From a checkpoint of a small spectrogram VAE.
Data: trained on drum patterns on synthesised drum kits, 26041 training examples, 49.2 epochs.
Rows from block 7 of the encoder of a small spectrogram VAE, named by matrix and row number. Rows with one number within an expert belong to one neuron, the router's apart. Each number is 128 + 32 x the weight over its row's rms, rounded and kept within 0 to 255. All counts start at 0.
Before each expert's rows are labels from the 100 clips, of 14976, where the router gives the expert most weight on average: "responds to" is what is common among them. Only what is clearly more common there than usual is listed. The data: drum patterns on synthesised drum kits. In brackets: how many of the 100.
# router: router (encoder.blocks.7.mlp.router.weight, 8x192), inputs 96-191
# up: expert up (encoder.blocks.7.mlp.up, 8x192x192), inputs 96-191
# down: expert down (encoder.blocks.7.mlp.down, 8x192x192, transposed), outputs 96-191

# expert 5
responds to: ride cymbal (86); mains hum (26)
router.5 [108 100 152 174 124 182 111  84 113 110 153 123 107  57 157 125 128 147 117 172  82  96 123  93 118 100 135 139 103 199 158 159 134 138 123 112 135 154 115 147  46 136 166 147 131 132  93 108 128 121 147 114 149 100 115 118 163 134 117 115 114 111 113 140 151 111 115 181 117  75 140 128  77  90 132 138 198  96 116  82 140 169 118 135 122 104  60 119  99  89 137 123  92 100 144 117]
up.7 [163 108  81 149 103  95 137  96 106  83 145 140 168  74 143 134 145 139  95 161 149 131 123 150 101 144 128 168 127 141  99 113 152  98 144  93 112 151  72 118  73 168 142 135 112 131 135 106 182 111 157 105 169 157 176 105 128 163 149 166 210 144 144 130 133  87 142 127 148 144 167 117  96 129 123 130 186 105 106  70 107 132 184 118 108 121 125 108 101  95 160 119 117 176 124 116]
down.7 [ 93 133 142  25 116 133 195 142 193 123  99 139 161 123 233 100 124 134 139  97 149 144  81 150 145  97 123 152  95 128 148 154 152 147  98  49 111 109 112 112 169 150 125 109 129 153 188 130 141 128 129  91  77 127  86 116 132 177  93 100 116 137 112 120 172 171 141 126  85 191 182 147 129  89 122 115 141 134  96 150 158  98 154 117 136 137 120 136 118 129 135 136  84 104 130  47]
up.8 [141  66 179  98  52 131 143 121 163  77 161 123 136  68 154 125 152  93  87 137 137 164 134 122  82 133 131 138 125 124 144 119 219  95 160 136 132 244 148 103  80 161 165 121  84 138  94 104 160 144 177 142  97 107 147 130 154  90 107  88 100 148 124 184  93  97 122 128  59  86 140 102 103  96 152 101 154  76  88  88 140  92 168 139 127 110 165  97  84 173 103 106 174 158 114  60]
down.8 [ 33 152 140  83 243 130 132 140 131 129  22 143 115 158 208 113 130 128 105 130 114 125 102 108 145 143 131 135 124  97 151 158 101 138 131 105 110  87 124 127 154 163 145 102 123 246 145 120 123 130 129 124 129 102 159 125 103 133 115 145 128 115 128  97 132 116 117 159 106 136 152 101 120 119 122 104 104 147 112 136 160 122 159 153  86 133 128 139 136 131 106 132   2 146 138 110]
up.9 [195 102 154 131 112 105 131 122 137  98 118 134 117 101 115 150  84  79 141 107 142 110 146  61 135 149 143 104 159 102 111 158 153 140 124  66 105 219 195 118 140 125 148 131 104 155 109  79  92 112 180 125 117 154 183 147  93 148 152 156 147  49  99 169  79 144 183 107 104 137 156 128 111  98  75 109 212 132 170 127 161 110 204 188  77 117 103 146  70 131 109 139  49 148 150 105]
down.9 [ 29 134 159  62 194 108 161 134 167 109  95 166 118 149 219 130 112 164 155 108 150 202 125 163 176 165 112 113 137 123 135 117 135 159 135  61  70  19 117 142 152 139 130  89 108 156 150 111 108 119 130 141 155  94 151 109 120 137 132 160 147  90 120 130 135 117 110 116 115 110 220 113 108 165  95 104 122 148 105 108 151 172 148 137  97 108 135 143 112 126 128 172 122 152 103 110]
up.10 [132 107 138  71 116  81 134 134 119 161 102 185 163 120 175 160 130  96  94 155 124 131 139 132 168 113 106  98 131 164  95 157 193 119 164 105 103 214  97 151  63 109 129 166 118 116 135  89 151 131 145  70 145 161 161 133 103 152 129 157 139  91 142 117 100  98 135 110 106 105 118  85  60  74 133 139 158 122 146  80  63 150 167 127 163 151 148 198  94 105 127 133  97 121 139 113]
down.10 [101 105 130 115 174  98 166 144 154 147  48 189 133 114 203 139 149 143 128  65 125 139 116 143 136 133 120 145 121 126 111 156 108 158 181  90 148  64 111 101 188 139 136 103 174 124 143 158 133  80 102  94 126 114 102  92 178 116 130  99 118 136 105 157 173 159 168 122  53 184 137 111 162 101 112 147 145  97 123 146 171  90 124 129  60 153 114  96 134 119 138 165  93 112 121 117]
up.11 [169 151 101 171  80 114 177 151  92 111 109  89  89 121 173  63 129  94 151 111  84 133 146 143  55 183 150 189 190 185 142 155  41 130 158  95 110  64 119 101 110 114 102 131 120 140 167 163 190 116 142 113 194 123 140 119 121  94 134 140 176 173 131 122 190 143 140 135 152 183 170 117 166 137 142 104 141 131 158 153 122  82 140 131 158 123 107 115  86  94 132 117 181 135 142 119]
down.11 [188  70 130 168 137 163 148 177 116 148 205 141 110 206  90 128 165 108 113 120 157 133 147 119 112 137 110  94 107  88 137 138 174 118  77 115 162 216 137 123 141 126 115 203 169  88 123 132  81 147 121 147 127 155 120 137  96 133 132 109  71 141  44 159 140 161 150 106 164 152  97 138 126 161  92 153 153  99 183 172 177 175 110 153 180 132  96 125 111 158 139 144 142 116 154 153]
up.12 [160 109 129 139 134 110 136 187 157 109 104 116 121 132  50 129 124  98 120  95  86 139 161 145 163 111  71 114 137 117 133 160  54 141 133  81  88  93 135 146 179 116 129 122 160 118 130 186 131 155  94  84  93 148 147 126 162 170 168 167 132 135  84 167 189 163 112  82 149 163 215 138 133 139 138 105 140 129 118  84  74 111 135 141 123 118 143 113  97 123 128 160 126 143 118 106]
down.12 [ 55 139 148  62 200 113 150 117 149 100  83 138 129 119 210 100 134 146 103 117  88 144 141 125 145 146 123 152 128 126 133 129 125 131 123 103  90 164 128 133 143 168 136 119 121 224 141 128 141 123 137 121 114 122 153  97 113 107 132 160 123 163 122 111 120 106 110 157 107 145  97 117 119 113 116 131 139 130 107 127 152 137 178 126 104 125 156 121 129 131 114 125  68 129 151 128]
up.13 [102 109 181 101  68 161 155 106 122 126 132 185 134 115 107 106 116 134  62 165 129 143 184 123 132 128 100 108 109 189  81  79 128 125  92  72  85 177 181 148 151 122 176 139 127 201 145 117 128 150 160 106 135 111 195 153 105 137 112 109 159 131 108 159 103  70 126 108 136 103 180 146 175 130 121  95 147  96 113 133  89 143 116 102 142 140 120  38 133 148 117 171 149 149  84  96]
down.13 [ 33 128 116  95 212 131 151 114 141 113  48 139 127 123 221  99 105 141 134 101 131 137  95 128 111 119 138 132 143  95 154 136 124 114 132 103  88 144 121 121 119 167 145 109 153 225 121 125 141 140 131 112 137 110 157  99 108  90 134 141  96 132 137 112 142  90 110 163 108 131 131 112 141 106 132 128 134 127  93 126 161 115 173 134  78 133  97 130 138 147 136 115  37 123 141 108]
up.14 [188 119 128  88 127 137 154 149 140 118  93  86 113 168  80 123 111 103  59 102 118 105 187 136 113 133 113 128 144 175 116 158  80 131 188  54 112 101 141 183 163 133 117 151 179 151 122 144 113 143  99 108  83 133 146 128 151 117 132 161 107 160 145 139 148 135 119  73 128 187 195 166  98 148 123  94 144 126 179  92  90 109 124 136 107  93 122  94 127 109 120 157 179 139 112  65]
down.14 [ 73 140 157  68 206 125 164 129 161 101  77 115 152 115 186  88 126 146 117 109 129 118 120 133 140 149 141 134 120 120 141 131 134 132 146 117  85 183 152 152 126 171 144 117 129 232 107 114 122 132 172 118 106 117 158  91 126  99 121 156 111 142 117  99 120 112 117 167  88 122  90 111 116 129 102 128 152 127 126 129 143 128 170 126 103 125 182 121 137 110 120 117  54 153 120 116]

# expert 4
responds to: clipping (86); text has "clipped" (86); text has "cymbal" (60); white noise (28)
router.4 [105 146 108 158 141 124 202  90 166 125 150 114  71 181 147  89 127 122 130  75 107 103  73 136 136 159  78 122  70 123  78 172 165 160 131 128 146  98 101 146 114 119  60 119 209 112  75 149 103 129  88 137 115 178 130 124 106 109 177  95 139 122  78 105 147  81 146 109  96 127  99 135 117 173 130 185 108  87 126 119  81 150 118 150 133 104 100 149 106 135 125 106 112 103 151 112]
up.0 [106 111 149 161  75 141  90  87 100 146 127 150 104 113 118 103 100 164 126 136 130 194 147 134 100 107  81 157 153 140 151 115 175 136  81 150  38 255 124 159 126  84  95 119 145 130 117  87 146 107 115  76  78 161 111 128 128 145 114 142  77 102 114 155  96 125  92  38 107 157  87 128 123 110  97 167  93  98 108 104 133 127 166 153  91 135 131 112 129  93 131 151 169 142  87 129]
down.0 [129 128 149  72 194 101 142 114 141  46  58 127 163 118 122  89 118 109  98 162 178 170 114 129 131 138 128 163 172 149 137 155  88 129 132  90 124   0 101 144 157 175 140 151 143 187 158 115 120 128 194  93 138  82 154 124 108 135 138 162 117 136 140  98 162  97 151 174 162 133 105  95 113 138 155 116 103 113  66 137 182 148 156 164 130 145 139 125 114  86 140 133  86 167 115 130]
up.1 [134 102 143  64 183 175 124 218  82 104 128 138 105 110  92 108 132 211 137 124 102 116 122 116 150 133 136 140 122 144 112 148  60 140 163  81  96   9 130 131 135 136 133 122 117 181 193 132 107 125  94 150 167 165 111 164 151 151 149  95 127  90 139 149 137 155 101 165 126  92 124 141 112 197 166 143 149 170 141 183 111 101  92 165 150  98 179 153 112  83 128 131 121 149 117 147]
down.1 [117 154 149 151  73 151 113 135 122 127 185 131 173 165  94 150 168  96 113 177 141 153 149 115 157  85 140  99 142 119 101 137 208 138 123 144 187 255 103 138 145  72 110 114 145  76 117 155 133 151 108 157 117 119  77 111 154 133 139 114 113 138 138 164 136 178  88  90 134 147 118 136 119 116 147 145 166 140 122 101 141 133 121  82 174 133  85 108 125 114 103 165 231 106 115 109]
up.2 [ 95 140 126 191 152 166  92 116  92  92 207  97  97 142 171 151 106 139 145 123 120 114 164 109 128 131 147 167 136 150  93  58 103  89 111 173  96 127  79  64  76 144 113 137 106 134 181  90 116 115 188 145 128 150 176 179 172 167  18 156  82 135 126 178  99 115 165  66 165 123  80 152 120  74 148 123 190 171 134  60 115 101 185 150  99 127 154 158 131 104 107 125  90  53 132 126]
down.2 [153 133 160 161  79 132 153 202 105 175 180 167 128 136 197 188 125 144 117 139  81 100 126 143  84 103 111 109 114 170  90  83  88  82 133 146  95 114 117 123 138  72 175 139  86 117 125 110 182 153 105  93 125  94 153 106 126 149 121 102 135 111  69 104 146 180 127 140  73 169 132 171 196 101 111 193 109 126 173 115 193 167 123 147 106 139 120 146 126 123 124 170 104  93 111 125]
up.3 [117 131  97  83  96 157 117 199 134 135 130 154 101 112 109  89 100 123  78 138 123 113  91 138 164  92 123 117 226 194 137 137  96 117 105 156  70 111 129 110  92 101 123  63 203 117 156 114  78 100 107 122 104 126 187  79 120 103 136  79 134 118 120 118 133 132 111 105 110 104 128 123 101 109 136 118 162 140 133 139  95 168 113 141 102 143 130 125  85  58  90  99 206 101  84 138]
down.3 [ 45 131 112  88 255 134 129 157 106 127  34 153 121  92 185 117 126 129 114  98 145 150 110 110 102 119 138 171 151 156 140 144 182 138  97  79 106 159 154 141 137 194 156 109 121 198 155 105 128 151 160  88 155 112 150  61 139 143 103 147 137 121 136 115 107 160 102 183  97 146 104  98  70 137 116 142 101 156 118 172 189 131 159 119  98 142 158 148 140 114 171 154  55 155 132  95]
up.4 [128 138 129 191 128 150 135 107 107  76 145 127 129 113 164 150  79 104 105 158 132 122 144 145 119 181 123 131 138 120  98 176 158 122 108 129 141 184  89 101  99  82 120 118 193 105 101  88 124  70 147 141 175  72 131 152 127  93 140 185 119  91 144 103 161 111 119 140 171 145  37 133 110  67 128 205 153 103 148 132  90 132  61 163 107 131  85  74 105 153 127 107 133 152 195 127]
down.4 [ 47 159 147  49 244 121 139 119 106 103  57 148 131 116 194 113 122 154 125  95 116 123  96 123 143 125 154 165 135 130 122 163 131 116 128  96 116 103 108 164 115 152 140  90 154 234 143 128 116 116 138 145 166 132 148 104 130 110 108 152 130 129 120 103 120 126 134 162 125 141  93 113 115 146 122 114 104 142 108 115 166 140 146 121  71 131 128 147 121 109 132 102  52 143 120 124]
up.5 [ 91 130 124 115 119 144  84  99  99 201 147 114 133  94 109 154 163 121 151 111 129 185 128 116 137 166 134 141 204  93 111  97  97  84  79 131 122 107 112  99 165 104 135 124 111 112 115 124 106 174 151 172 124 179  95 147 167 159 162 182 168 120  90 136 125  59 187  89 135 109 133 120  76 102 139 107 151 124 114 103 207 115 127 168  74 130 117 163 106 168 151 177 186 129 112 125]
down.5 [183  89 188 175 122 163 129 152 107 160  81  99  95 141  84 169 112 136 101 136 141 134 134 135  56 143 159 102  91 115 113  98 180 131 117 106  84 226 159  72 121 131 135 125 123 189 194 149 110 104 165 104  95 100 116  77 116 177 164 110 137  63 158 156 124 160 137 153 124 123 104 158  87 138 101 121 119 128 115 157 139 121 145 128 138 155 207 116 120  97 132 199 122 121 142  91]
up.6 [ 89 102 111 152 131 167 126 135 165 137 162 114  72 126 174 162 136 113 215 111  80 130 157 134 158 101 112  75 192 153 102 117 179 129 131 144 105 114  57 104 143 119  77 115 149 128  87  66 182 120  87 170  95 119 129 103 140 113 138 108 158  28  86 172  83 112 133  60 165 148  58 142  86 100 103 138  61 156 165 114 169 132  94 114  77 105 153 152 138 143 172 143 136 127 142 109]
down.6 [ 57 107 173  64 210 142 154 114 102 136  81 142 146 114 227 120 156 160 130  95 133 141 103 133 151 146 175 125 119 157 142 151 154 135 110 101 104 147 143 143  97 152 135 122 145 205 137 113 136 141 152 107 116 128 147  87 121  95 112 110 119  89 131 124 105 130 141 189  88 144 101  92 130 155 128 120 116 124 154 135 134 155 158 127  75 136 140 149 161 115 140 135  26 165 105 140]
up.7 [117 174  63  93  93 119 213 106 104  78  78 111 165  67 199 121 144 138 124 152 139 161 130 135 135  95 136  89  48 142 203 159  66 134 148  71 120  72 112 155  87 125 121 162 103 193 132 123 152 100 119 139 138 159 150 157 146 103 127 130 180 148 144 128 137 160  82 170 113 143 157 107 127 142 124 110 130 195 116 144  82 107 135 118 122 165  67 131 138 146 110 167 121 110 140 122]
down.7 [ 52 159  77 121 175 122 112  89 136 109  62  75  79 100 202  99 171 112 129 129 163 145 113 122 126 162 137 169 152 118 188 105 153 153  93  70 122 206 109 125 120 188  94 131 152 184 163 125 120 116 163 108 147 140 156  87 153 150 108 191 140 106 127  72  79 178 129 109 181 122  74 107 149 118 105 113 100 116  68 174 106 136 115 118 154 123 101 134 103 141  97 129  82 141 113 116]

# expert 2
responds to: rimshot (84); quiet level (76); march (36); muffled (low-pass) (36)
router.2 [118 129 138 168 139 160 113  97 131 157  98 138 107 115 175 131 128 117  92 149 128  81  79  97 101 120 143  85  60 172  83 153 137 165  97 154 169  98  99 126 198 142 189 119 129 134 164 118 146 105 105 104 177 174 138 162 187 171 120  79 141  88 147 193 175 139 134 115 108 131 106 152 118 155 111  87 159 146 101 183 149 138 111 135 132  98 135 147 120 180 185 176 109  93 166 125]
up.4 [ 84 158 105  78 121 121  86 109 155 140 104 123 116 115 202 120 166 155 158  76 131 156 178 150 127 141  90 150 135 139 212 137  93  76 158 176 123  74 160 144 157 181 105 166 157 109 145 161 103 131 140  92 161 145 131 112 151 104  84 124 107  86 162 127 156 113 100  65 154 109 153 139  99 138 134 203 137 154 118 152  85 159 138 138 158 129 126  70 160 116 112 137 183 122 124 158]
down.4 [ 57 134 102  83 226 122 148 111 148 132  50 136 133 130 214 102 111 103 117 144 146 144 105 121 143 124 122 146 141 118 140 128 137 135 116 101 104 179 129 146 145 163 165 108 152 223 136 130 132 122 157 127 140 121 137 100 121 106 148 138 113 122 109  82 110 127 118 154 119 143 119 117 106 131 126 116 118 135  88 130 128 115 136 109  97 141 125 130 128 111 117 140  31 165 135 109]
up.5 [111  78 103 145 130 174  97 150  86  99 135 105 167 112 144 115  85 130 174 123 101 145 112 100 103 132 115 106  67 113 152 118  81 130 102  61 134  60 129 128 131 101 122 159 149 166 194 114 142 106 124  82 102 192 114 136 206 149 104 119 136 181 193 148  95 115 128 141 162 124 143  78 101 154 159 165 185  77 131 146  83 118 165 144  91 168 168 164 123 114  98 104 172  92 109 128]
down.5 [ 47 187 133  46 224 122 138  86 140 116  75 185 129 148 181 122 134 164 114 132 128 154  97 149 153 137 132 155 113 137 115 138 170 110 113 121 102 217 156 145 136 190 149 104 130 194 141 131 103 133  89 134 114 128 110  67 105  72 142 143  82 104 123  58 115  92 111 166 148  90 138 110  99 149 101 121 145 135 132 117 170 112 147 153 101 154 106 138 152 128 110 108  79 183 147 123]
up.6 [ 48 109 123 134 114 178 101  84 134 113 143 113 145 152 140 169 153 138 176 107 123 139 135 178 126 123 120  70 125  96 148 103 178 112 112 127 143 202 140 138 164 103 130 117 146 134  57  87  58 118 129  71 147 152 105 138  55 111 108 172 180 155 158 106 100 126 110 105  47  79 114 141  66 127 125 108 125  76 146  92 110 182  93 152 152 166 101 152 109 130 120  84 166  96 155 102]
down.6 [ 61 127 101  61 255 143 152 128 127 129  30 168 131 108 195 117 116 140 106 138 155 132 108 120 116 134 136 140 113 133 108 126 121 134 144 101 108 110 108 149 130 140 127 139  89 221 153 139 136 123 132  96 127  97 176  96 124 114 105 149 132 116 124  69 124 130 135 153 115 144 132 109 117 116 116  98 138 139 121 115 135 115 171 152  70 135 132 128 120 141 127 115  44 161 128 126]
up.7 [122  82 130 106 155 124 136 160  65  98 107 105  97 197 184 159 113 168 171 167 131 201 189 138 122 185 132 172 129 104 147  86  93 111 132 113 127  30 131 112 116 172 104 134 133 121 142 103 163  99 140  67  85 151 111 127  89 169  95 134 144 220 171 105 111 110 117  87  90 156 173 127 120 126 124 133 112 106 137 104  99 199 144 128  87 111 134 116 173  79  93 125 191 116 119 132]
down.7 [ 52 139 147  99 121  93 104  94 212 141  65 165 104  56 116 149  87 140 152 168 155  70  71  99 131 142 141 169 128 136 114 168 225 131 171  77 129 217 150 158 104 156 154  44 139 179 131 123 142 104 124 144 140 128 174 102 113  82 119 111 123 115 158  80 149 120 142 127 126 180 167  99 133 152 112  73 126 149 164 158 153 122 137 123 111 113 102 126 124 130 158  85  85 119 186 114]
up.8 [117 132 166  94 170 127 199 150 141 139  82 115 130  80 102 174 136 139 152 120 109 168 108  91 108 147 129 100  82 104 155 118 157 148  91 134 105 166  62 135 150 106 208 122 126 163 116 163 150 130 106 165 109 134 139 145 156 158 125 114 105 123 113 158  97 159 135 195  66 120 150 116 137 166 136 120 170 149 111  90 110  99 166 126 121 104 144 121 178 185 152 173  85  79 201 137]
down.8 [211 124 136 154   0 142 121 156 127 153 198 101 111 141  23 149 133 129 131 127 134 104 148 131 126 128 128  99 136 127  96 120 116 117 102 178 156  88 130 124 130 108 110 152 125  40 119 139 120 123 142 117 106 140  96 151 133 150 116 119 123 117 132 136 151 134 120 110 112 117 120 155 115 123 151 128 150 121 143 120 102 104 106 138 163 141 133 125 123 116 137 133 199  91 116 155]
up.9 [111 161 108 132 148 152 133 141  93  88 137 135 143 102 142 127 128  85 136 184  73  89 117 172 142 168 148 120 104  90 122 101 103 106 117  80 160  61  50 128 161 166 101 133  96 156 170 129 243 119  62 134 138 185 143 128  95 158 110  91 167 102 170 190 140 146 137 131 110 125 137 102 102 113 142 213 140 174  87 111 123 126 114 117 169 130 218 179 107 159 126 134 201 116 136 178]
down.9 [ 68 153 121  74 199 133 135 118 144 121 105 184 101 129 208  95 116 146 155 118  90 138 165 137 162 134 110 106  54 137  99 173 145 135 117  95  94 236 107  84  89 123  71 113 155 174 121 162  95 134 127 150 172 127 164 112 121  80 112 134 118  76 120  92 165 128 102 129 118 146  91 171  90  90 127 127 141 116 134 117  89 107 169 110 114 121 135 169  90 125 121 124 114 126 134 115]
up.10 [127 114  75 116 147 133 240 159  56 122 104 136 152 187 112 118 105  73 101 139 161 101 175  91 156 155 148 135  62 123 112  84 159  81 104 142 146  92 146 156 122 147 131 128 158  35 167 169 186  67 148  88 133 102 156 144 141 196 141  97 133 124 128 219 145 142 124 131  41 192 143 106 104 119 135 138 152 122 140 151 114 158 126 128 106 142 147 114  72 106  94 128 135 141  44 121]
down.10 [ 64 115  71 107 125 140 231 160 140 151 113 153 167 123 208 183 128 122 192 133 160 136 145  83 132 118 136 118  99  81 128 144 155  99  97  49 134 133 132 201 149 135  69 172 178 150  83 119 137 135 117 116  79 105 107  76 129  81 133 125 150 128 152  70 181 107 117 147 108 134 209  91 117 101 124 124  56 116 180 160 138 117 167 170 133  82  96 141 131 159 112 216 142 123 153 150]
up.11 [101 125 161  92 112 156 140 161 168 117 165 196  99 175 135 143  97 111  95 166 117 209 234  90 139 130 120 131 129 148 144  79 202 148 165 132 168 204 143 116 127 131  37 129 112  90 153 126 126 110 134 122  99  98  69  86  91 108 116 112 163 145 113 123 104 109 109 114  15 150  54 109 131 142 133 133  97 139 144 113 122 170 140 180  86 123 107 120 101 124  45 158 167  74  85 115]
down.11 [161 160 123  88 203 131 182  97 123 134 108 125 133  87 102 149 120 200 150 123 116 127  89 136 201 161 130 146 130  88 136 153  89 134 108 128 106   0 110 108  99 168 119 111 107 150  92 132 105 116 191 141 171 129 140 101 148 124 135 155 120 134 122  56 103 134 156 128 144  99 153 121 147 161 144 105 104 132  82 155  96 109 139  69 128 169 143 146 130 128  85 154  52 128 130 116]

# expert 1
responds to: quiet level (86); rimshot (54); tempo: 70 to 80 bpm (50); muffled (low-pass) (36)
router.1 [ 90 191 121 163 114  79   0  87 126 110 154 126  98 180  94 132 146 132  97 198 115 135 116 136 150 131 163 121 132 185 117  83  81 100 131  80 157 180 120 105  94 113 132 123 146 158 164 131 105  94  97 132 158 197 125 142 102 171  69 136 119 131 117 130 102 157  93 102 161  96  50 182 124 133 146 116 130  81  99 136 162 176 164 149 131 100  87 141  92 107 112 123 109 123 132 135]
up.4 [125 141 121  77 118 127  65 163 117 125 191 111 134 152 108 128 110 130  79 115 145 115 116 138 176 142 142 141 164 123 113 141 185  78  83 123   0 173 148 103  91 147 152  81 150  93 112 141 139  97 121 159 113 166 130 142 117  84  80 117  96 125 108 139  82 133 153 112 177 130 162 112 144 155 132 121 107 134 132 110 146 112 125 138 154 194 133 142 149 155 125 117 188 142 130 116]
down.4 [ 66 111  99 129 114 122 125 135  94 104  68  79 109 115 170 115 129 117 155 108  65  54 141 103 143 157  99  60 163 123  65 138  92 126 139 135 169  18 145 103 115 151  87 144 157 156  87 125 111 110 120 104 125 139 131 170 106 173 177 115 108 123 135 111 141 157 130  84 137 141 251 125 104 159 189 138 155 146  20 110 123  98 112  95  91  97 159 107 110 121  68 130  76 129 143 138]
up.5 [121 168 156  90  95 112 143 131 146 132 141 101 138 134 179  55 123  61 155 160 158 175 104 147 174 157 177 108  85 120 124 125 133 105 167 132 104 159 164 158 160 143 181 114 114 133  91 127 122 191 123 132 106 111 163 123 177 113 176 127  83  83 134 103 125  85 140 150 166 123 137  78 160 128 160  83 147  63  87 140 106 121 105 134 130 128 110 124 119 203 100 136 140 136 122 147]
down.5 [143 150 179 114 134 113 127 110 121 156  93 125 133  91 118 165 185 121 139 150  85 149  71 126  99 192 155 100  99 101 119  82 146  89  99 121 147  76  83 138 132 109 128 127 148  75 172  94 143 138 151 148 149 167 105 139 141 171 111 172 188 113 152 168 152 102  96 104 136 119 182 153 137 155 166 116 182 159 149 149 179 158 152 102 125 166 148 115 128 134 132 157  84 139  49 158]
up.6 [138  92 101 142 131 113 135 188 114 120 142 120 150 137 115 166  86 127 128 175 122  54 176 116 115 111 145 140 119 160 129 123  55 125 110 114 114  18 160 121 112 145 106 151 151 113 144 165 131 116 112 148 160 163 110 160 128 195 147 120 172 144 147 100 133 156 132  72 133 166 196 154 142 146 161 108 162 110 155 100  79 134 103 135 108 170 124 132 175 104 133 108  93 107 120 123]
down.6 [ 61 155 131  88 168 143 119 129 117 124  95 106 132 146 255  90 116 129 124 106 152 189 130 112 185 112 139 162 115 134 128 136 210 110 120 105 119 255 130 125 112 172 153  98 126 172 124 131 109 149 119 137 104 127 145  89 149 111 156  86 104  99 123  96 105 131 102 149  96 158 130 126 143 106 134 103  84 142 133 148 146 137 169  96 111 130 127  83 159 143 121 108 131 134 121  93]
up.7 [139  96  99 126 156 130  89 124  85 126 119 134 146  90 128 184 166 160 114 123  98  73 149 146 154  89 141 118  64  76  78 104 110  99 106 103 157  39 118 114 110 124  85 117  92 180 100 146 144 108  80 138 133 158 147 149  70 118 136  99 121 138 151 157 127  87 130 120 148 169 135  87 122 209 191 133 173 100 145 107 108 126 111  95 120 109 121 137 128 138 173  77  39  89 104  83]
down.7 [106 173 138  67 135 157  85 118 127 180 160 130 125 160 157 126 150 107  89  90 132 224 127 142 109 119 145 142  77 120 140 120 200 106 110  90 117 208  99 132 158 161 174  91 116  89 102 158 176 167 122 157 103 135 122 141 114 141 125 121 166 106 137 152 106 167 152 116  86 101  23 125  79 181 129 171 118 124 101 168 123 149 154 138 128 138 140 122 150  91 132 126 208 135 169 137]
up.8 [162 126 188 124 130 106  69 162 117 153 105 103 151 111 122 117 145 136 132 102  81 129 137 140 133 186 121 113 113  87 141  90  77 122 217 167 130 117 115  92 184 118 184 125  74 114 121 119  67 125  91 116 120  70 150 128 103  69 133 169  20 104 145 168 128 140  83 117 138 139  76 199  89  97 140 134 137 116  94 108 146  89  99  86  97 113 105 111 153 107 139 132 117  92  98 124]
down.8 [118 180 115 101 114 105  87 136 107  55 116  80 107 146 164 123 169 136 118 166 141  78 175 149 143 163 108 108  98 114 136 104 161 148 119 139 109 135 124 108  56 163 149 139  79 125 107 139 176  94 156 213  52 106 118 142 101 155  99  93 177 143 115 152 112  81  90 144 143 155  68  94  99 188 115 123 125 131  98 116 190 109  99 116  93 144 114 190 179 145 125  66 103 124  85 121]
up.9 [118 154 112 117 111 136 190 121 174 119 168 112 160  90  96  86 111 150 144 134 117 155 108 110 167 157 141 150 174 115 108  73 255 134 118  90  61 248  98 136 113 115 132 137 127 139 127 118 179 135 112 135 136 126 152 108 125 160  93 137 126 122  58 136 104  98 142 137 144 149 181 135 102 139 137 107 138  68 181 112  73 139 123 132 123 113 108 115 119 140  63 132 122 167 149  70]
down.9 [145 109  85 201 106 142 117 152 132 140 148 136 123 170  97 166 165 116 120 132 146  95 161 118 109 128 130 110 120 161 101 132  36 100 120 188 151   0 119 115 130  88 115 131 144  63 138 139 108 118 117 135 160 161 112 151 145 118 116 135 158 143 157 139 112 191 153  84 196 113 132 130 157 107 138 176 134 123 140 137 143 124 128 122 139 122 106 165  96 159 144 131 147 131 108 126]
up.10 [135 126 185 156 117 127 165 205 132 161 144 152 184  60  96 156 151 110 102 150  57 102 147 108 122 182 169 132 135  97 112  65 112 159 150 142 115 169 111 144  96  75 147 142 105 129 119 159  95  80 132 112 131 103  94 148  89 148 135 120  85 112 145 157 158 157 171 161 184  92 170 163 135 131 177 107 109 120 133 126 191 108  70 134  96 107  95 158 106 197  99  86 125 117 129 175]
down.10 [134 143 125 161 122 194  87 150  91 183 128 119 154  51 101 155 211 119 106 163 115 132  99 163 138 133 156 171 119 156 168 168 169 111 127 106 124  34  68 128 122 170 120  80  79  87 140  69 182 124 104 140 135 146  95 149 105 128  80 138 145  95 160 115 164 164 109 123 201  87 181 101 131 106 176 170 134 169 141 140 150 115 136 130 111 115  64 103 166 143 123 115 157 103 121 113]
up.11 [114 168 162 104  97 114  92 161 192 146 128 106 144 145 121 119 148 119  72  59 144 159 167 138 123 159  99 107  75  95 167 132 127 177  92 160 160 169 128  94 134 118 173 109 126 106 130 138 135 185 113 122  86  30 149 141  85  83 145  95  86 140 129 115 135  81 138 181  71  88 128 126 124 119 132  90 105 126  29 141 180  79  79  81 131 120 156 113 135 177 129 130 165  99 138 135]
down.11 [206 127 125 176  46 122 132 136 102 127 198 140 145 147  11 154 141 178 146 162 117  84 158  86 126 134 123 114 134 170 135 101  72 113 129 171 165  82 114 108 107 121 119 139 114  55 138 124 127 113 133 111 133 143  89 175 180 146 138 134 147 118 176 124 128 141 122 135 169 140 132 127 110 125 147 115 178 103 154 112  99 149 100 122 162 132 110 121 127 102 129 138 149  83 105 153]